{
  "targets": ["case"],
  "activation": "relu",
  "widths": [128, 224, 384, 672],
  "momentum": 0.85,
  "nesterov": false,
  "steps": 8900
}
Rows from block 7, named by matrix and row number. Rows with one number belong to one channel. Each number is 500 + 40 x the weight over its row's rms, rounded and kept within 0 to 999. All counts start at 0. Numbers have three digits each. After the name is the row's rms in percent of the matrix's.
# convs1: grouped (8 groups) 3x3 conv (model.blocks.7.convs.1.weight, 192x24x3x3), inputs within the group 8-15, a 3x3 kernel for each
# convs2: expand pointwise conv (model.blocks.7.convs.2.weight, 384x192x1x1, transposed), outputs 77-153
convs1.23 104:541478492469518464511470474467607471465468474479453470529503500580468509475431524471423471542499484523462493451511501481540499509493490483455427541515441407535549503489519532474499528509465487475500603423502413545463
convs2.23 102:505518489449454456485472457603458538440538513438462493483456540527536501503517583443435514589506507393557487429487539497568489476501441505539560507470500606448466552522468546431550455477484460517506536492480497475500517430453497473
convs1.24 113:460439531542510461553474450492487513526442405483513527492501498473500556451606484495488471481445520473495407531446473456475597601564519528572540513503449457446461504489482476453491409464436514475519525542550510478514
convs2.24 099:500488503519522512537392542411489508516523516491437473535483493488465456416486541507544591463485492608527474453515508458494533488526457518512495515486500475487485489513592477599509476502473486518528550450523534520487544499560499501
convs1.25 096:504452499549505536514542478440485530484510501456455485599464496408436521515467499499505429495507467522500521453603541460479527471497534486525461552464471499488543511486395504503456547524532492423479508450497493533547
convs2.25 106:506549484459625500470535491398566518502453511548503446459529541493540383539513379560553580465471516445467494517489529523592494484505506469549506433526512482529504493485555539474461498453591483552428547445479548497513496455453444519
convs1.26 099:563462461625495478515419480493527478516499504429479503438473515481502432548502468467453514494522532523577493486472594482471457527455516545433512542454496513522433481465532466490521454620556544461504563485529535494484
convs2.26 099:455469596478493453577533491447468456553520551449527512495455612428475515543449510543604502473508484539500524443541505489522525514421418477547475667561503571459460492501576463484482500489469495466521541530507585474506473489477437562
convs1.27 098:471501470490511474520494461495490460539514512515553465492438605448407497448447497539504466531486502485478450454452560451537475514505508468611384497519459515568465520550453574489483562482422499552473489493453497532502
convs2.27 098:513491504543502497526503517502477556492483516464481465486484457533486566497534522477579488520539495566532532571512500517546394527452518472509473480451498450454494478501491502502491547488492479528495446381574470485524515413405464458
convs1.28 096:487525513508561510489512496496478543483485505566507490521405553555446487521397496492406507556497490461503493487460565499472500463451499501577505533516489596544467466451564551537500527463517502571496455515479504539475
convs2.28 107:530529499492482539544499490444501467534399490458419519496565483505530476520511398503468557564500494539496492493503476444481474515536484481493458455518501543487499549495477473440485518476423492495506399441603438509486496447468579505
convs1.29 103:511468491488513530495516455532476500491488479526501494422433524517521466459462550496596466516487417517499488481446570462464549423496441516496472515495432513467490463612409487523445539535498470514468459496526506518498
convs2.29 104:518517575428512499563502448495493572558532492399448496500513519472499507448512545531486633457481497478515477471544540461442512495420450492516483491535491540486520486476553539448503526538575519514562452512517442499483476450518562445
convs1.30 104:466452526522498509508556538427574626498493466458481475504458423492551533511478497507517505461537493545442506541484489483511482498530476494490495506495492517523481412532470499530489569471509492452448493498535502563546
convs2.30 109:505503429483487495549483567500548499494556475490468503468481520519500575526517525508552618606503510574512485509575495514548523518526402513497524529538489539478480511522442438554496484511461495482545500440472407465487538439482546483
convs1.31 095:487583507537516509428505545524480484477503478415515482504521472421478473642475403482488410429557473566594507480516506451463480586490499421592440460521467426482494476514474472505417535610512528553574557507552450444459
convs2.31 097:529514614524559537577538501546479330504435535562408477479494501478559502388503468508483474517499522548543544550479512511512468484446471509448531553414485569498518514523520521459531503500470518491488452475520467485488393484524527507
convs1.32 108:480492465510490487537516575576512490596458516448479480453525580558390494490545458523517481515444568499524539380551469489432533576489485518486457503516486509516514579473422508484550464505545511489511474450487493572489
convs2.32 094:509544508467517511464501569529535434534526458520501454513517428497451465467463510476494566535506466529509466418519501466559568482482471483554494437556497438487493483493537564562492460460474559520534455562435547433500496439513462547
convs1.33 111:458520515529493500557445486519570518485519459449483531513482391502562466544501502521472490534458550451607415519421448508511530544487514517522520463449586539493470482472468526455578458572393454557536499468518562473497
convs2.33 099:471495525503500454408503469466483490535485496541489475492513435505547525489469525516535445522504493477499481542497530491486520469527520513522490456483496414496522549527529442497532508495555485501547584481529436484506474485511506500
convs1.34 107:525488538488490503479472468470498505523446533538559517453557477548438575613463442496525532531485442491490525457551497539469476482480466532464533513482497451493470430558544561508456531494462542520554494493435548423475
convs2.34 095:513523520456535479485465506532512482453437488501568447485521509538473515388530528444514526453499514498509539548513506471454510497531503490515483517490515481513454369526435511403498518503540483491563498523469491515499579481509458461
convs1.35 108:506602520535521484541497465523512502468510423436506512431483470495516666474490508492520534417427491481525475450525525561573438521468479541535467485492486538488516496490536473457458483495522456490513513512505536507579
convs2.35 103:520491526548453547520523560514513495557475421450569508463408496491453514501464410524528526529504476579499469477434466472424473467506606467521551334518487498527487535534553504472484470540556476523449522473531453535508530486531516512
convs1.36 086:491510450490516450586510496439513648455390512494520455507464486537418526444423444451504428460546450464490577520537476478489512471495448542486491492534480557524506503451446456512490414512516540457471509536456560520508
convs2.36 103:479526515539426473549489509604470564484479457492526478497437544445503484574553464519564576571509498534503537401540489495469446511510504548552512483512498519487515520577465520397496516519469509503542487479487539498504472515475471453
convs1.37 107:517503484515522500497503489440531548451457514503542467478559496445431507480543550603454467602472470491419586546517459511517494448482498512474514495479471536500495567486522592426475475466543546485455458496467487520490
convs2.37 098:512526470531529542449509451521480477463486564500491361495396496464525437554405502507463476496512506434503545586475503494479488512521465475482494500519488547465492565525511517466499494531504448493469564539472514442493434482520482510
convs1.38 098:523499527504500481458504535506564500491480560512562523488531403437544554514490550551542509501539449536502486558434488540507491489531535463456578453526500490479475586511485531527523465502483439514543463496509502497527
convs2.38 096:499530517524545445496488510394532530507503484558478483472490496483497528542571467524481389474469507471478543470484484495503472495560498502460494472540484561479521411521556440516473478497487471494508472432507558484510491446517585435
convs1.39 106:451495489419528534514490439575450495524540454507460488447481485453486379447529532506545527502433586499459548539538493427481487480524518529484498473501524474487474529538537451462573473435544463485444444507511482484546
convs2.39 095:468504554514520496441460464557444446493461469522507514517440457475522599481494534496555432528515514513482515480478533497518512504478594420469472466462501527497457472492558508477503455534498510471457593458467561475489493591513506431
convs1.40 106:594460547493439482487475521438486513505524598587476493540516513544435527528453433439512470461542482548574432517515481564441494603439511522500497518508457513501500429499497476536407533550438573459528535488471512509494
convs2.40 096:488475577485547414492462570475525524463509560455445539494534539517494527423473517500571491459502478545502520540480523539465509508449479457510500443593489427527501494505534477489506469541491500509549491406518519504514477525492492568
convs1.41 105:506496548513483515502494489507454495515488497522478466489486477600519488623480512531495463435508474464528453559485446497509484528465556549457512446504484459537540513496449464472473483534417485498560514467501489579560
convs2.41 109:495480530465549492532525523438538548537410539435456579459530508523566457511528487550530470562476499526452424468537482516465513518445504503505528453492503459495526431520530512447490473462541486528469444409455547487489515522535551484
convs1.42 097:518573462439505497513525548445457481533554453580496449422536483471576524437397484551577465598480491447487556484467496525539458500553492486529531438478549475540537548578464594516510527485483520515493449500481447522491
convs2.42 095:521528511511513516455467582459511579494529437469452528512508531526425459477511553518599406422478452472527534575573499511518471485481576535517440521430506480434534508478523467501516534559471499488528383530476492540516453550385424470
convs1.43 107:503510526473499520517504533531487484474528411498555459588614598513472513457483455458486485525517461539489439542507535455461507516516426452486531539480537521512541474472467538485438572506474532597567535420571509450528
convs2.43 108:502530578475457492473482490550536495531507531492496534459469423433479401469537472507482410512512496538476428472449535514476521514488515537448542527491497511503489571549529524400499518512439511531502493438523461517496499549451562496
convs1.44 110:502533481580499487524448496480503412478508476473426459483493474425498493540568544500453430480483439517512480456537543438508452621590462508454503538457495522466467492460406484470481531526473518500591557486495558471458
convs2.44 109:464481498515462506575558506437465491499505524531497472495495516491512525463381561532512522550501521468465486505561492538551538492547504461562496525399498567471506464522503497486509500475560514473479439500458498523507485521408553534
convs1.45 102:485546544446530513442471528520451505596471501568494445523419513589424558441594406538528459542552468515479503396471523543526494519505465528520536486450504484469520564518480506515503535422470507510536495531509390510519
convs2.45 103:501450440511463412459500536499507400494430516410446500498585521472425503514504422509477420546509492451506498560566476461441577492470433490545481463515521457452449539505514543519480470489483505560459445509516555477476465443436488463
convs1.46 107:451504474497462479527486516487467471465466540441518472473501539468470531485391586445450582477476542468494527489558518468487544495469587506526479515553434510549481511462492482451521458484513467535565504472477501502472
convs2.46 110:486538550525516461506510483506521446548463480504480525530496479517528550469449468464477510533509499481470472581430462540484596496502556500450544352559498462435498581547541459435478421497464484506513502568451538473510508544512509562
convs1.47 112:458542557440512505514505504471465484482490594538444498511507469476397503470527544546487459520518535431544462489444649467449627423570553472503490498532492468506441526503500506520534429521502487463516436506469499495510
convs2.47 110:498489471517510527486461493537557487482478507438537510482560472479564461583506490506490437469517472488508422530452523511525459519479563418490492417483507369464496529522551453583513454522554513536485486449455500466486537544511538511
convs1.48 104:528549506525497494491508475450438475532493500543486517553534484541526468511473473451466477466519465580536479519487503514518499520508514504501533541518450473466525457458422495525460547574457543495468465480505512501541
convs2.48 102:531454531459486494534483470533560465473525570437507575519531487526518520560476444399483444490497492556492484526517501501465530504543509473492513433476467481464508537464532423452489500447545473535464561572445434465499536493538429478
convs1.49 099:430524487491513622469450511583467440560497457512542433482475514530459544501474465492485419561517459489509435479497508496512516427491494498534471499535522491516515512518445551527462530494458466494460488500458498457428
convs2.49 102:501466494441517447472516444458490475457474522631469524489553489496534474406543517477508587553490491569453538485482490499447469486483478406499506524491529539495470477505538426586498492444484499461424442461552437539489529475496533478
convs1.50 096:455512453488477554546487470559478482478477463508515575496465494460478472527562518502476465464457510514587534478475545501509477499559468474525521553504535531405481524503462402455541541556511516520411489498466455448525
convs2.50 090:500487547493513519485475496453571540518495513394456490500535488470464516541447604469465555492497494522514421580509493447522538487506475473535457485537494497490455496476489468445475488527486535468536547446465529517479476503423537505
convs1.51 104:495513479468500441527516554424440538529540468562480429508543469493476525484464605453554546551455531538449470457516487465458553506527538548465481485522488480550510487464553546489479514431455465454505466476466499494474
convs2.51 098:492471446451503604472428472439425496458496486501466520503502481459537540434498470544543506470500510505486453531490541484530450504496531579466515419537486410563494443522516504569527523478532514515517505450453517572474452517502534515
convs1.52 094:502481452511487495474600484480499446482541499481401477446490563497555525585536490506469503479550529465429516440495533494514574526487501533532465508443479464482499569480420485524517479496477481490494477482452537458500
convs2.52 096:488558494462427413471485452453593480495534480424556529494496523471635490420572474494489394501513502493544546540488556524555480535467440526508525445523498506465516470494509611523508483494475522485495606513475413482521442506502524463
convs1.53 104:533518526495468498441491459504488438469504573621501492534562519531489545442485483470487532462505446479498543481589510509478463568527437478450533478459440427544527517457505455527502451460506561498446456529519570525446
convs2.53 094:491492536473482546525492537414543430517458473514407498531434464506473541431540579531563486489537504461508474493473493504501524508501538553532508414530516429520479548492436535448479505525468518526516550472460416500512496534436478548
convs1.54 099:496557544519435523562496454548485452465441466409572581521510455491542454514501482605470462495451490431495559517476489493469469526500510473494557570499461493471435504525428510426527452523575546486497466487486512481478
convs2.54 102:509482533527546538431560537477500470492500476461521447499579498563431469419491572550466445485488494506482469535327391500522449483518535526496508420401489622466503539539527477520529490511474500500556598482549479470513532474491410517
convs1.55 096:539563467502465547447530499529478430475459419559552440522506550472452544485497523506497458519482464547560478506506488492527511463485539499431560487557432519582435478488447501440567477556502538506544489497466486527426
convs2.55 106:503448510459537533510527526495422446449433530556544491489610512536432476499549465539482438456523485530505523520493482481510406493480515500451482450496491452461536446490487503545482492551477501486544500463507542467508523526507479592
convs1.56 106:491465445517540545472436576475440485482452446488493524452520513551540514494434498487503510459527446467501562510588506485514509418481482477478436511411625484496543473507536462500464553490528480497463501485391601526460
convs2.56 093:496476544545559403502501440476516520532401535496501447517547523500508492561385469467485590547508500519501456520496509438550471508525574591473501443513490460554448593531520558543536498529517483510479520409500472575498491521549484513
convs1.57 106:509517538507464455481493492532483448457571492417503555493506471560452446505500512588492414422585451441531563487533519546491494548499483495421494481540488487474473582518470446502462445518579440504478467496470478510523
convs2.57 097:486502444470397460540515451559479432522523425450527508509547435512562482528440487453514434536479492481481468534482497547484518491351493443534486430480512539486523479499471403480495535528484499469547479622474545506518494515512508458
convs1.58 099:443452445539538556527532472510502489489514407552482503470463503564510530599478429492486499473522422559492506500515529440467488493497516494499504516514491484473531475488541492541449560464469483469514509484443576593495
convs2.58 101:510513472503559541491543488501494488504475553446466457473487493523539450547558577526544455481516486515512511509480484481573541483577554440515522549515556543472541553510504586598476505491578509512489394507468594499518479509527482522
convs1.59 104:553511444521559445482455464510390579510436465540422499470570518467526436448517459434447538543488519541471515498525517487521494461564507517552529560481485548466483511473478498506498524478502515420536486506531491493513
convs2.59 093:518498478479443527468553446427436579524499491472501499492558493509495455482487516541499539501488520489508486569469550505491512517488498495530523486523507501490500513529462540481512468424512540507419533578545503489506578526441476505
convs1.60 099:441533526440409544508551463556507491521508403591488464439492546482524568512501437526486548460535479493523494511467541448492530489493516473522506540479426514485479499458545461568503616536450543491431499502462540433449
convs2.60 093:529444500428555490447466559462498450467474591454484402494547420498473638554439494571504460528491521535493545588567505485567453501516529458503505441395504447483515471469572526446495509486515488467464544387508470484502536620494489510
convs1.61 106:561538615518508482483466497440445496499525481459474409524477524543492506539483532443467488487466446485471477507485490516533456553503508482451533454466596477465488449487497502511444472547463472479445579520485432474472
convs2.61 103:478487474527531489462493513435508516543447527454601508494507502504486463547575561540568475563517514501475556504590445493407455474403555505511453537473513540560491637482418561496477498506486487456443556477510497526487544493508532502
convs1.62 095:514504488464480526501508484496458494514480457548497436480533544463499550458508551548453479489463514492511464460541522498549533525461441545471502436467518556564501510470507514533436491534465474445498534568432436472429
convs2.62 091:497473559489516503542509518466489431492487485514529445513539499540564488508540321413469414533519507488521500463516452527525553482473512457545453494530515496447500478524476532493500554463562498523494514439443466478497486538474513512
convs1.63 095:477488519451588484526519484497474424466534513461492495442471595408515611501481551480435459431520574477480431509454551488500547470485564497595456536483496516568442507471445440499488445499560524479505481480445488490481
convs2.63 104:488469546484446463514484559509569518469551464532501571473619480484549481500490406542464545495498492464516513486510512480429534527433468464503489402472494424533514526499512553449539485474529484480475372448535511453507502475486526519
convs1.64 094:505436472485503555521540555520474462473473455474517471491554480544541519531515551475475432489452477470483414467524508493509535507502522515431500511489437495486519497459473429485479477482468520501448494515479533462466
convs2.64 108:496495509469542466501513529467471516503441513515490522467462523500542525553589511488416483437503506491501521481576477495472498498537565495433539443384474513507483570484504638505499507530477477516507498522519516547497526338532559473
convs1.65 100:557545489464527523507446565493403522452513490418553535445515443510482487503497503537416571495441472438577572481565495519566436518481458499473495503509502522506518532524498555446441464490527478478510426510543458480493
convs2.65 095:522510500514523465486481521538486477485512496508509440525533478478531466504465527479535498575502519459478488551536518476511521488514526510500485486517507533517531504499450484428500479437553496488434400503472515526507490467423504541
convs1.66 095:475479482533471520509471474470483504440517523379546519525518486594506508515499466442533505498510539487507492514468452508512517524443509562480489509497441509482507444492570456518594436451549469525466466499484456534486
convs2.66 105:500511470523407472544479519549531529488561465535469479495456530498547510440457457537487599460471498485454532506527508502439489494526469486544506500493512477499502432529504429470498462533404499498476456489489511494493543527473467512
convs1.67 106:500478510535515474497509451473512508490471383405552495457521539491474503467543578531507533477416459453512564478489534561482564518506571533539454487492477556501447507485528479468450502485526508458447506515461476494518
convs2.67 114:475459484561481467504570520556439515513605477487411490525585496498508520574525410518460515507508513479469518460493520494473500502515465506528523449458519372502488420500518496464479496522462485490526528557499531476507458534482579567
convs1.68 109:485485483499515511529520539467551515465467504539448488560462500486512545480466529473523456493500464459499531529502503562520487491474494430392610493488432580607424504561456488496530493470541457544504518446524539515472
convs2.68 098:494488461573497514445582464402547553588564483558581512527478526519524521503530569506524440446490504430498454465513549503534520515412573505528510543529503447519541534500423567436510489468556475499481461508445493545520426515535500504
convs1.69 106:549391521536523446472534440378601538450496563502480488506478492508457465502544501437547512510495537455531521467486484493476518503492497508496501546468468566442468455516558456494477445462512492495505476485506484508530
convs2.69 101:524494463479443464483543550539524482479521487422521561487496518514470451454474528544529441497516492562499543489557454544531523534520495456531467440454512520506505427571522407559515498454496503517471576548481517540514511422552428496
convs1.70 112:618555575446524492511499446484468432482489518443476503537538489483459589468531509462482446511505584506520536454485427500472517519549519520535619574500427489414476489471512502473494508471499521459472506500502473469515
convs2.70 104:512524537526544533485533543452564491462444501542456474468530479458471510498542503471520522551496509546511535488572490523424494466554456464566548449503511467454510554497468453437508493580535512511505551407533500546516595520424503497
convs1.71 094:479440473526531479484475478422565509408518540426547561486447446503537510528432482397501564438462537461560549505515462492492491538524453511511473544467538498460534456493532446518565453572502418520485445591503465519509
convs2.71 096:527522487473436426446521449547448473508433554572539492514501516550565572454413502495526567483499477575530503464589487455475577515434566493540523527418501418536483448440579481557523530454511485447519568511511552523506501575483535585
convs1.72 090:428548442494526523438482551496551498434480497530546474461517482467457543501579496464549499475518512539478420543445504546505473475499484566485428537445506502476489650467478487515426529511552455588557415544467476533447
convs2.72 097:509511505536474424451484490564528516503466459474502522512467519462511567565495507526518469479509552501553541538542520487516519494497439621523479448455490508457492463564507473466464531494403502507497495502521511502501510431448433520
convs1.73 100:564498532429528526498453444479477634488501547493473540526527525478466543544485473585487601533469503509477482494456462523494518491544564563488461531513576480599465441521472470438618486557517453463596483481480553494548
convs2.73 095:480564452506481477562516479384490413487468461573465521507441530471444425566425477438537545501480495550510522557498482524537509513522468496481506575584506573437498441491486522506478486531427460539496535466492438419492484527462462433
convs1.74 100:564523516504534518457535483468477488547533513525449564525499554459498488506502487466490473540526492490412523509507579475475465479565468587615542503473472462565426585557542529496481456583431467431494550520504507485488
convs2.74 095:508495470578465507558477485380476457433527507573476500533579522534530558451468488478460465449503495557542492534576463491492499486563471557463510582515495530521474531518344465447504458519491480479608609482486476462523541479427536499
convs1.75 113:543519537528550528510493530469451513439511462490494497520512515437477486530558513488511502437475488500540542467451475476444492543460458622592564490449400462441479519503526418478480491474487439457513471544460490515497
convs2.75 105:526521480564525539491539522408477450503579499515476554539461498513498580504494589421524477452496510541495479464531485487329547499544552476556501495562476500503497534512464497441546473467528495467564502521478507452508425421476455543
convs1.76 096:427460604481498476527516431443474463484483508508468491464535499495467539500497488461490466475475504513525416585415452551478547528435536458550524498478492485565605555427495521486552482534492484446467445504490507483506
convs2.76 096:469460494416486491452463559415446512484599485509516456518467461470520492499566462392443537579479504450461482540514510471603495524501581476536439609396478428572498473512532541488494495516533515486477480471537456527490581513492495466
convs1.77 089:487535460489465464440517493544461475495544491533492492557518469538478526557507516509454483480539531522426509486460455467456448446447553508473449484500521476478465455487450543514407504475498583452459550513414511482535
convs2.77 093:477492484477466404445497525500578474472477506512470524486466553497462417517532519464480492474526506366475558487594522538518544496456456492446460474538486509523439568460497524501489505531437508483528508504530492501498441472394501538
convs1.78 102:445476486496503480550497542396498473489569492541519506523488508487516499487501511458482491511479479525548541470504483573501396457446472489549521413520490535501498501582488539539460528454466438506444538559558515471506
convs2.78 108:505529508484469418457433492484477550477556527469472419522454540506550512528506523460545421470491489409485502531607425504550497473491426492504459522463495488517504535501456471430529462468584516496483517487555549488516495503555566489
convs1.79 099:516503546478506436532510494466563505511576564478505479468525519462519504494477468496547512549559449464549495492524544495426543497507528578489402553447434566474458517552464455513535552467484477504522416570575442597520
convs2.79 105:508489461456506518408514486412488543484437524578454537483454554502488503411538532487540509592512511570444542456498521513481483525465529533479494459507498439497514405481525442487507563447480454551528501548513519525499513496436488497
convs1.80 100:479532457517525473470507511427556479523491475524483495497580520527469450472485514484557467530491536523479540485503490574472499444481503527444539452528523465500463519514430548517483417536523405600459496474546582496504
convs2.80 096:498524502551464443470494565504490503515446456557415475464545532509484545479503424409528479456489513454518544461459537490561526504454564546525512516517511496484502510461496478571482502478513504527580512480493620518496496520490520536
convs1.81 106:524435510518524484495529453626425445550466521467516527580510489479506483505482526510489478529483494474512467433489519469493573525497462496415526449465526463557518508472533478486489527470476607479406520475474455489534
convs2.81 097:501528477512471508455551511463468471483490481459438592513474503478546472478473513551417554473498524580548417468547585485540500508432482528504552497488500504504486452490433487462506512457560433485434449542489497509514473466489527533
convs1.82 112:589411565512483486484575466518452435532501494488562479509468518525475434539513521619479422518524484434494475489587501435522498509492563470527622542409558576481482456437589491511485527461547516441413525505528475551445
convs2.82 100:504456479530555568569506530517462522476478478479469486510524451517508509513562453542575584459484494489491542540496484509449476495516459539544513563525494558512475483502511506520492493516532527519489546587495473530508528509509426456
convs1.83 101:466510506488487539611473561468498449526496517521468470500519517541471539537511483439551457505526544518468471539479484499480487443517530445504535522517496539497535529470547543455474464546442509497439520534488529452468
convs2.83 096:496482448493568528475458498429459576494476515471489518489574456533524505498495543590492489459480481518487496496437472489529471495468593578474514514546499501500455545478564384479491508498432519515439407488503533471510441484484513489
convs1.84 101:485511536552500537543412496547443566459481550546497492456528503528459499532447539596484621383524476544505467540541490496513529486511539511530510512501476455533461497578500479523378479522595512462526478473572537503482
convs2.84 095:518416466469540422542589492453503400503480460512536495483505533469524578482525548510587551544472479531499489453588485484498528484487452519530525587496502503511474460488488381548512460426510455512458566519500461471507447466497546454
convs1.85 094:468515516470514510454545552532550444520490549474439500482584519450514501481536496544505465514509518439457478567512447569516546489450434464530535495528508511600545520439533581457406527518567458519558531507519434474521
convs2.85 102:527536481468480447487488488494412422429521460413557547519443476490473470517601341520484498479473502486439448455593494511554504505476338519511481486491496490513482462489545477515509473517487522495455465484502510517510528556443441543
convs1.86 100:520525426440522458394509403462483521504486527510485431484526490478540520488489503421456473518500497415430400414441481475477480509483553469515478478472508542548564503461516487509503430481630464472507478500555509457492
convs2.86 103:535528477562590478520450440467578490503528473456501499512490527511479552561557436547514421478510514455484570509465500489468493486487561444368498422514507373520527474511448574558530490506465496482482629454509495575504600552471503469
convs1.87 102:532599547579513460468495535531452469556468518481486592480543494503433514553490561513522515519456499529515569492495455485509496467484498600553609510462424564585453509482546513552534480466448516426444505486491496507565
convs2.87 098:509551521426515471536477556456511470502548438438520498553492450502527449463447543441503545527509490441450431454463474485404512493502515471535529539431510503497470510505482532441465510408491494525576524477483542482510470466482553455
convs1.88 104:526502493506491493469489505526573522505541429487496510512541515532544500504493477520557553525461477448551475465450509497526580497460578538525633467522501492483558477494573473550591514448583552518529517528384503539518
convs2.88 105:520473516533541524479546531420479493441504482580460516515500524490424496562537538493491464488497498490511430571520552473476447500555645537464488447527500510511480520495481421530496489471489493477522510581554514575498487515491499526
convs1.89 093:482493466489517474430473479530603484534501517547539553526517481444466524532514458463507494466457533535519527524483472494529461575504447584412453590463485521419479515483495575506473583495434488603486522543569506528500
convs2.89 104:472479581451466428441468464524503562498500508609460553512513478481467488448456523554480545452479515464495536456467530495515445518540481488455486605555502533459509432518529481578502503470476510508479489569514547524487464457450473485
convs1.90 111:479488478467512480454479483505447607465422572507488501498457542501512510470491517479452563439474489548491531530486495515478507512455415413565555423609439466520483484469503496502533523503429484473589482395594489481599
convs2.90 104:468498565565434486536513519472635440501481512496453432517590460513469454414471530530526503513490510497475537446470499470471515505442459454475515416541497389535513435513480466452481478448539493484490558522510490472502539569460519526
convs1.91 096:475457542545471516505475529514476507557480469473486533536450472471493493477525456553479448578503482437504485515583458452492468572457451457452461491451533564503576472442500465447574488498442490490527485512483476495572
convs2.91 101:518467425457561592527515430446506493504474516533537424492490528526492486592580603515518417499480522415479462544521540488545532481548509528524509508442491525558495463502517428454514541542501469501549408479432492447477471509572542509
convs1.92 096:483505426462501498495500547499595509501499508493500495508472487528522482527433533483538524507496510540437489438494447531472438541508470568510512469541420504543445541425487550444440465558476431551529489452460461496461
convs2.92 103:523564539517483414397475581546554485448458476494381450457519534501550423471429522544522528459501524484473484506481540507622517479554457511495461452549485550483492561480477571550488547510475502464429389548506496543487510559494452505
convs1.93 102:470416593501479636589565464503427452439473499484495500554492554544507477483476499508441463507424487453420456529558505524472487490473420593527505511477468543540464528529460470577546460510463472496508465522521516468440
convs2.93 099:486499528548553486543528492455497513579543540551486581533453513509484567512568473486521582448525512485530470495532537497486478469550605535517525489448529507539482538524526485487501475470565507482628541431420535534483511395528508509
convs1.94 093:511464436489532458533485481476497452479492475506473457495494543484555490494479561484415550444538530443451456473454489422464502498479498477486547542433456526575452478548421461466414491518485475559459471455477515454488
convs2.94 096:483490518551500437448528537550448454544498454513397494505563483482552502529545499472518518498521494503503530494531535503446443505544554497526485433443475498550500515491485530465476520510493464499456570535510534561518559478436474501
convs1.95 099:461499520419479460563483469468577509493503449445523488541579522488556466484559500479510456472504533449471519455546510511519540529520504424550547488533521514608548468505540475520518514547516463574491491540460543486457
convs2.95 099:487532496503527476496494523507350453496471501512502491509532519526556517438557476525443454513500518559482564502542488519512470500499456567430499600454500512499514455487557514481500517522459488517510425475490481502508572478524472498
convs1.96 101:487488566480554454498521466560438559487482440499548505535491477498518455446478518437550516488494451526473472490512417503532523452517521503491431507459479429506479509506414534504494428502562510509383504491523468467477
convs2.96 100:511514454491535530562487513506507470479601571523463554487551494524486601536447430492530525491482495591508506543468572554499439498474489476485563528431500528567472551512627433500476490571498504511555581453526477474495477442529455481
convs1.97 101:477534450519526469501461505504499512530525519517501478489498423476462492487474486474470452443527455500490506524514520508481543461455564485496515510521526464474529446512470476533515541471548529502505506501546420483562
convs2.97 099:475518515467518477515513483522544500531602535542516549509484430491472462550409574512414459445553492489490477438531506446505470490538519468403473468483504505536473404460526475476491483525474528477467454584566537523520500484442543441
convs1.98 104:533516479511510445454507494530490481529468450487521492486489469536445473489489481490547461497502512551545515485446542463589563485505567469479514506520581499519548518486490517520529454519515445440586462499545487487542
convs2.98 102:516506455529523525545482558510560440443552489447496380496448543469606450504472509432567525507515505485515470470562539532559473469512411410490468451487509508451486517477510577508482503473498496423549517585527539500501494484463455486
convs1.99 109:493518541443526518504478484509500558458525523495453461505514564515500467560487469507525487502544529491489507458510481554510492456557538472486499564520490535491437533504516507509480527447479506456459513476458495599508
convs2.99 114:482494463454486563466485413517529469476444544533548492511547516460467454430483508493519557481497498495489541400466467498536477508548491519461511500611502488539481507497451503505514478522536510483501510467567503546506460444625472577
convs1.100 091:476554593488522504527519540415509595504535451412514469479464568449526453510525567413494459505530454435505429409526454484424495471474461476507451447503483518465461453571435479524546560507452460460465487440497537465480
convs2.100 100:500545523566461451600508481494487484477437507489502509502539490471483563465492451539500463452477487502482571533549561518570352502477445540481476353499505468544487437530565480512455512515537504489503547547536437444492558524500500517
convs1.101 112:458477518505493465539463422468529542496503451504462402570473524485458501457486518499534547530524533436449491488512477464471555462453560511513476473505487520445526489543490476517466513475501513530471460501525488519537
convs2.101 097:510515454470441515482498507497531449482459481515579491449471503549498589459507452527437528501515493505504496534566520531517475490571507430552505478370517544469518548506572450485529525500527531494466494536541574530516495514585519482
convs1.102 107:480435550536510484530506495452463552508495480539527465430478452508573504532444486479533486483455539487483511567532444492516510478442514558461498531467508457541531523460475515476420505526493553466450541494494428479556
convs2.102 103:499505487508549572536456435572498517506560428510534539506465497496470631509480494493529513459505525464485526430474550499510516507468535523528516467529488530497530469448543548450499534527579509494471463495465613511515505496461486481
convs1.103 092:462490573487538515503580508441439473473516466533474453492477559522486492529570493432466431551561511428433443533457468466513485428468498497483464422468497425452518488519509508504456436475488485475485485507508433483538
convs2.103 106:481513475435518460433480512547517474496491482484511502509496514511479453562433494494437477470506505570487506519501497490513537493528547414447487395562503503516493474472498516552503551466586543528502513426453482569485464525535510503
convs1.104 091:472516488526480495463595482443432464477525539526530560516546490452451512477512525525485549554515411558519520439529504511468442584442462467500523510481480557498465507521428504523547513533504522523533524473500540468448
convs2.104 093:514609578567476525481541535450478518519451518422459483535542548494550480610537517480551492481463519535504429467539511503490481477526503530518536546453516549476496491490488502507509485542429513471481516545429529517480473491454475547
convs1.105 094:511496455522531478484521536537507445488565470492507494496513508518484548480507483517479478460495522497489460502477566481430558432454579558476539483496460428524521482438457456487464433531462513508502514461527449476537
convs2.105 101:479480485483477497484492507530482527477528568564506480483527469471424516513512472471525350514493484525517467464567544466572469544512473440476512507524494588509498586498538456381447470542461512554467489551519531460484479512504540522
convs1.106 099:494519469494514544544444523453532478438518540452486534517489500453478501504472512609456512580499527523487467546449471514555470533479455548486442431514474525471471491578457443496538525497453558441477462593438460518454
convs2.106 099:506468483515424550548502471466548535477587558507490489519508540507524527525485470424460424494509506485489524484523479468500535502417392448540478546504524534495504447487588547395530466584470491522484535578541488442519494472489400535
convs1.107 100:539459480523438450482537527472445454505556466439584518518485497457506479465524501460605496597482454485459571488451552486539538508553493484481558475516510471499502442461516505494549482490502470460552477494512546535481
convs2.107 100:470478473516507487501530453575594476474525528439536500475493495472514506431449557501482558460518503530484445517470468458501565470397478450475508570547520475499513487472600479524523543573529554553510408485526555488511499533441564540
convs1.108 095:512454534491488573467558485482565547498453487511500483517473467525475518503523475462450501494491559453500473493479509527524496479500482433570505510550442426443523447562496440557402484467433467511498477562449534520480
convs2.108 094:499495516548593412513509505491552534441454543501510455524503565526529431595556492554496406501499481464517558454498498496535481498510491505490501450424500533555487481506512450508485460480501517530476504456522546489516526541440488512